Weights of a small image classifier.
Data: trained on rendered scenes of toy objects such as cars, trees, mugs and chairs, 195000 training examples, 52.5 epochs.
Rows from block 2, named by matrix and row number. Rows with one number belong to one neuron. Each number is 500 + 50 x the weight over the matrix's rms, rounded and kept within 0 to 999. All counts start at 0. Numbers have three digits each.
# fc1: MLP up (model.blocks.2.mlp.fc1.weight, 1024x256), inputs 0-85
# fc2: MLP down (model.blocks.2.mlp.fc2.weight, 256x1024, transposed), outputs 0-85
fc1.896:528539558450495525551478511624511467580518523557446646409475452519577471522465567551546570497466545488614514567569515414499388448535591481483519499510439532497486530439415532515569504445611432530463539576629516514357501486394393448500607546479484504569353530
fc1.897:498500512502508497496509501499499497507495499510489488505499484509500499506490522512511506501480501489507491500497508504496489507502496501504516504504491495488490499489501503507501493515515500498503495481487500499480491492506502506491497512512499502498492494
fc1.898:554459517487451505420445497511584367398577502491439525468436488444562488522602423410486548577397482428558446538474534475534505502565437482404564461543596558517444437498513543507472474511575487486588494458474442452573539505422586558533528465453515403457549525
fc1.899:549530493479533424510492404536519474566600655547417541542533480500482455572535506543456514452464510494562473593599513515494478523537460409451451481665514475392474529478507380508575450421509539580381526583480426443507416493588512486456571462490460442538487583
fc1.900:523498495460541701487594502501489564440508448493383487509569567523482521552530451495551561495465554576442442570577485517514541478395497379480572471492456435484558469433355561508420514550554533564641451519644449522491595474463418382510576535452495471645485550
fc1.901:567553518503504536448518449502481447537604521554404525476419485548432530522493587492514401504480469476424505548516484410512575434477544482551399463492473501429507485510451468554503478541500423473470575463572451414566454551569600568518456475535496398512469568
fc1.902:558577527562568540556583475523484470489491547527413510408484351449593551559512576438511372572483420451525538472451499440584430442439492544489493445473469433480487588492526495592500539532527489495566544530544513523475544492430459541501558503388568420580503594
fc1.903:671545570512477548463516454486524473500490580454508460515397495455536461569554569473562421498392497490478448556506490413447516501478512462469526370504493498504556543437489446580421464470492495483481493474526460538512536484485483494492516433519483327460457457
fc1.904:559594498467565578409548478545429450511442406430533469472499550605466508466529591460678527511516570489368486537485431446467518442421498504564469481430458531455484463466447527495551472405537503472448445481649475499389523499563534399464466498488544433557442444
fc1.905:534564481489429551493411473537598568482369441540539537495435464493529455443599523375484433490495426427358471494540410452499560541539566538480462502446526519632555595498498512544427560485446560463557477438532636502495611528463529391494422435532458471390444506
fc1.906:664545592504438572491533414476538470457519537481480512513417495461520473545566599507515422496407486499487418533496429427482549475485552431465485365529487482508560557482462492615471476547495508512473479471498483535495489503552454504493518423512500331469474497
fc1.907:587481531464506490468537534434447537580506561560481496566460558513542526710552557566550477469411563545448515521463497490385507428551418434445577457394510486522552603460481331494486504390470437546418490504593545460430565493624524589631404518510498448438497455
fc1.908:538510491495328507537576441443568563510545563447467495515419518480509381542522453485481524506470535455529542570449560448499508490548550469448447473445574476556579549526379473622398466598616491507482484431430548461519451567463459534520513433557461493435440455
fc1.909:568522472387453515501496333524586482487587588532453520526441481462462394571590521515497543458458529413559511527498431477480551494549442565492558454450537495574477534458559496509516495551500539570502532527447495523443500501573393396529473433513422502535430504
fc1.910:571522594470498575515484537557522330479460601495485536496395450498495544526579461544490503520417437524549578461472514460452505579615492426445485453429509546538522501366538497454500419481604511502524594374458473469532595437471450471489571515405507428475524421
fc1.911:522571454422505531507512457486488448529473574371532485482433500479522438501534482488426484638493501397458514620535510476486668519545560442507514538433549476416554503448384549488426550455522425614545480507554481598565464567510446516502391528479503518465451573
fc1.912:497501507501505498485503501501506500498497500518494496489494497513508496506490519506497503499492511501496500502496503500504486506499499502500509496500507491495503507495489491495485495509497504512507491492492495497493501504511493508495506507511503500495498502
fc1.913:529480577452473555479470473479527504512434572505335532457415500480514477583478425447516549554444472475596524517579551483422476511616475518444500468554509488449534557445496472516492473478606514625524507474458541541538573396433442467523548503508463478481471472
fc1.914:554587472468501529456537406563566451495580608532499448481417457457525447516480494454495431424519525453401477595462491467495453615378590479506491462569527389460599571559487421556502444463462481448453653493498433507467380560639500476482494393652520450557402588
fc1.915:519516505456451657526537398452622525530548591460500544570484504438413501557499482491594562469437491521513502465594529528459545568507476429575609473507499424544535452396439570520530505492489571503581468494497394538520539425550546420411533517578411475477473570
fc1.916:538554460504535482455434487370558472487512440415503488536502498532480453485542507499490508553514508570510468550513420477567585455517479423582527464477448474425647550534383618594466527439453518554539388409507413507450522590468456477489402497522498480467491501
fc1.917:652567560473454552468505452496517486491508568424506441518454495488531472572568565472546472477408494506503463561477471406461511535456533439454525366532473516518578570432468425587483477479520524470480476482510488495482536485508484503500521429437489374440486494
fc1.918:577664483526487401462593466521514515544554561493472463457479554472470467481478493431492485498515454470534441541466516354460416530557543558513544481565508556475543465527511447527530435457509499514475494511398490433532414425533458553533524398570486449447578573
fc1.919:494495491500503490506492494508485482503499502497492499511504501497511491506492503496502508507499492502483508498501497496492507498511501498496493503487495505500499504510500515515501508495505499504502502503510494519505489509494504507493514515492495499504489500
fc1.920:504553547591411517503556457504649460387501514342559555421507464423543482487496535452468523572477453521454489523495517423494526558456546463402543456646497458500490537484489530506378475506476473404575498523509495398542626458391542447518548359454389491581492543
fc1.921:625530569447456524505512454489589431524520538477513457525469482485547427606572479458488443492415500539505493569516453415454521508503516441468503376449494548563557582479480519570473474520481500459471480470483502513480560494485445528482500351455475398436500552
fc1.922:543471462497474536469629395515581545439500424448435494597432523484445384578588460535571519384452496587414473582574468499467491449468473503428415492586487475540486485470381529607590422505496591506431469502569518535491503538531384522492458546531560419545464487
fc1.923:554527497416494653524568338408582438361579531573420533488480464391568462566553503416484600439407451545474558537535470491527614487378532425462551462493435416412535425441500526510494415412490487504524424508533465535551563466538441460556365488391495467491492447
fc1.924:577469492547596457542530386446510371553506602418453454419485418484470453524637471572553543452424464409480484507621516518485497511461450494477492449552533453502468492517457493653530550459522527446498489395533485451488534548435471475492492512418514431477486540
fc1.925:494501513506506489497497506500494502495497500512504488506500495513506493502508516507502499520502519507524501487504502503499490503501483485496503496498491490504497504491491479492509505493501511507483502478506499508496508497497504507496512510503495499496497502
fc1.926:547572540556527475578554507529500501579450504569540468388512472463539478489523519410500470518468525490458529529476597482575531574395594434499493459550431569471474494361562467439558477528501422460540532456488540433503532485489535537555451397375472485582550541
fc1.927:506519475491448537437550466531554552458486507419425503598505584414504474576513482462524479467549382518435446520493376432482514577514478514475480484567561481537558593530410559594534454579433607551447427557482584582474546516526398420522517465588504481581547538
fc1.928:564503589487460561494554527492491553414515430495500514623523622571503523529429542498484569448476507592472394543495478452472510512456562531542531429552446543554677482494537405490489463489531557501551422518518524501392513487499514498530520487516532439534526412
fc1.929:514573484383576572565526491436514540506461593532422457530493513448441475472612498304453474426500451492445518577572490480606596487502499489546493492467499518484617491413469513639469507541499533558514425442496569526540475554482464407445351513550518487512492558
fc1.930:553500506598468560503513476542498522549424418559520571408396497504430497545563491542567515595424534572481539499549506475378565509563455455423521518423444463450508528424488504463457521452512446449473485431541505531568585439643545494555457446517404479526476435
fc1.931:546494603537573469521406506465481485518461442458485559401461428385468549454513581530538530492372491626561532458499427474465518509506476519530648429554371643505444508414460526479511560511491495437569369600517470386507511495479443525521558537394396445502458503
fc2.896:629471534505495476495519506428492330503641463567525384488479448466473522507486370509523556476468500605417508429544384523436563491527528564612525424592476478416519412506600622552492493551415394519501435369529473500504572533491516527504458476510436473533472486
fc2.897:521491498508490508514502518493492504514504496512512497493509506484518485496490486497501506507509491502505504508506505509493499498496498507490503503503494482499507499485493503502502504506501487483483485492510525487501495509508496506498499492505515489495496501
fc2.898:583479485566537556451524535467521499586470502413579396477517508538529484472510494449534482597418463417380476521499527440530503490507480470547519489512415588422444528432549466421495459488415454494482570512541521487511568491481629550608462458374440447553459429
fc2.899:607479437373481480560468482594539505497550538537470590476443455418476491562479499493413465477507481462497539493433503468504532520482507558553583498468604505496487515488568549496490470463479408513520548623454549358560468518539514520564487515534493471486478570
fc2.900:511463496547420360535441566579597533479507547515544440518373511411517480628396570468527413570502490482574565462352444458520499513521511535556538517455505522455607496570627451435523444499477488479443526508444451594425501494499512525565488439482492552495418474
fc2.901:568510528514452504460547473495477517512492459528456557578536566624518447568484394480462575501534546538584495507592575514457535523425438442556493499504425509543616414585523468418444473499466541489481470510596500494584556487487504520507568518494501538580490403
fc2.902:604632450528427505476422489466522584527384496418573558476581593457381426513444407502400501517602662532542361479613486424465508532509501485555532579626582594475602410549414528459491556440527427625438466458442471394458386541540439509594544568594495516469478503
fc2.903:713492574483499501511541506515540485536509509526496454429531462480500500488518452494475520501458506504482452521521503418521513519492506512552535403539504455511516504518499487496546474512496501505494519489482502480419519537510546516466513440449455409532487486
fc2.904:458496449527470475460529392483534468426526439477506419508528516541487478555462523495619491528513508420516508447514537618466415576499520453437319568734473410549431518576559522609541534542516480488537553504578501506465487490542488438453423401589445548460532447
fc2.905:492397541554453450473473475394488524481624470592534490613517530390519449503411450548592560420388508470463472459478390559335449511468503498408490465552530638539489511475531402402538506616377456390513437573366550527496502446484564528580555497555347488463563411
fc2.906:709523587485479480561558480512532545483499471509480460462535494459503493522512494489458528525440505514461478513509491448505531531481519448555523416502495438499521528499496504534548458522515509504491513478494489479411475529534520520480504419458478407503484467
fc2.907:567485476412472501501550495488497463595599516553594444455512482498435483432531406591464639404511511625552514462583453512492512579533503523535501559491440374548557482482491499524473552640593531322468478405535402486450461499405538446498521497604449573646463472
fc2.908:347492477480491511481389559472645484520433532510516482466515510495522531452600482461531533517502505468506561554551481579470556507603433433582461608592462567446473592435511453380396511511523531393325556425470614468510535492484494503515406555455448544498479557
fc2.909:632563526511546451471457546435447528512459440596449497527537526476396509341537570539483508466625508460469561456483569468481458590520510584521523496495561488430555539470508542457517534491518467513465457520572489417477516459533526410423471459548430527463424491
fc2.910:523483486477411476516456489565484543456477398590469425460463552571523489477423513416417549504534507579627509447470530539507539530559485491439512495594493566505474528484612443477554370453483528464543401465454547501454478386531555480501592462461470525527582410
fc2.911:604482439599518500467315517519535308479546565564416515490472504538436534449541498532479525519578586402463535429584522591495494538615527619544415586585464416468378535556482615534489517440439394554487446449419442494552504587432483436528472535596467506508548520
fc2.912:510500508506493502507498507489492492494505512500509505505490502507495498492511498501498501500492488509506505502501503501505490499505485493487503500509506494501508509495489499487505491504496513491499506494515507495502494501500501493500507498508499496503502503
fc2.913:522497453522506628482461563449492561415482452516482465533524552505534545435492477435334575439628468496518543417567456539648487595463544573539510617486475455594440411437515546484430418502506532478445463479538619482504500436433521458461531581504521525568557428
fc2.914:575505508621535531452601472512449499507555406336431453599560465581523610475599449514567584581501505421384526526454600572403521467370497455478484480486555548416471490647454424423426554483372485464476427529631436444536610572447616653576440506394592450484551495
fc2.915:465415472526480512507527483571497453525529551436476466440453379505621543527501557529574432449502411478539498468361442485497417493482551572499476560430428536455433519565569483518455506518466521471443574515479457503492565466437560551515501518445536518537507553
fc2.916:460496416469389554569566441538499538456576499492537393425495505466496524502491399482487518365600508426610519478496659450482507528446488476373440608447591520671546397544538414488402426564536485554572575527397482525517558465529424518513599409508491524552573553
fc2.917:716491559489454470522532468509525514535522488510485468454532480478524497501521470519485537537435512506486493511524481448497521515470464494552525409520501471514521555505510468519524492500514522507492494495464486454428494536544525508478522451463457418518509468
fc2.918:671476488468555507451488496575443420407499481507466514587513557570544530488516581511539590539497499471474539492492504521423534595546459545458481400530477521554502456558550503460473545474411508502508447562599493531472535491494469543557534547438532496529462460
fc2.919:492497484507499505492501491504503511514485500494494512496513516494512499513504508505479504482523493495488492505506499504492496503497502485502501493494497516492493498496495491508513496494501503495504489503518493508492493506500489494496503507503498496508504497
fc2.920:616524465511503441482379505475504509503463525448524520430467420566419439503545557571464455397542568504472458419460517510424512481540547439484480488545457510561546605585469487536530569435451498590517449529455426422473504509500499481609601488436547489503484532
fc2.921:672494587513501445534570490532543515525495475537492445474512506500505482519517454508424535497463511530510481508495529435499510559458517501546521397516499466516501532515539466476524443486497507516495521520494497449466510508545548517469525395465460404504557471
fc2.922:510380461554487475515473427512504494546584598530479411504501368465481506482601513592475616531455511492370477546565632561513530488437381529642535453510437375433488550522476484500453519476465525476495491528520391589430581597482600360469586470550399522671408516
fc2.923:570475566597539493477507576571518501503461477427436450533387519476479456605474440474413556544445553579466575572553481494600519428391456566509475484578487553432432476471491572411258397480535464452301543474545476554555557501512427619395469416475529423534531519
fc2.924:499626537467569595416491458468325583426402481435518486487554530584485515438488524432468406474527509514512522532549495465548469620472512425454466503492550529421535486466415471464468502412546554498440481449529488510509456429507527521488548580491675501491505635
fc2.925:505506512514502503523493498494495502505498511525508498489503506491509484498499490512481497521495481499509491499503500507502497500497490501499493513505495485498502504490498496498502487505494495491495488498508489504506508511494500496508511481499504512497504505
fc2.926:520468451508524458573546523575527525437550453567516498574518484472514484551545489536476510416493400402420448467436531509375548449628557524410494519404544510524490471620524535520492555559485545522403389624537583573407523461499471547460419488510549538400460570
fc2.927:522473444504441560601470461480509522416439561476377447548540541462554610507484466499364584466573468524498556551586595534477595498550478448527484568483445455488519478545442467526418517439535499504465470516546487518434499543576485455388535521512531575499542482
fc2.928:513586459513570568577496413656433479387467535425461500359495400548624550441564525357453440434577412463525606488483415624511472525478471453491484497517473483544321548536479514662530526381602556460565503488693509516498527492467499573445520574442641501412532570
fc2.929:430443458490453546461518546416525389569635506566466498439512514473554539428419443568565524578541517467519578440397533522512515512424477527406479470584423526604531570456562415339470473586524533454524516463352403516577587443555532526441582376555403507592583508
fc2.930:629521481585551374524475551579479577539450462409550491434485473536657645445455516438521497531480535447464559500374635549455446391392526434473535443498535570501474483514551478447476544399575531448549577515512491650449651404460471570470466534633522487551519497
fc2.931:570503388456500523509559425579531524442395473389519467546529465539429481492540451402418431358568490399527586489502550551477528544534497467401398541448564517513515479539509535650509465456590623579552527494409525483568494392512574498382432483596612455465586537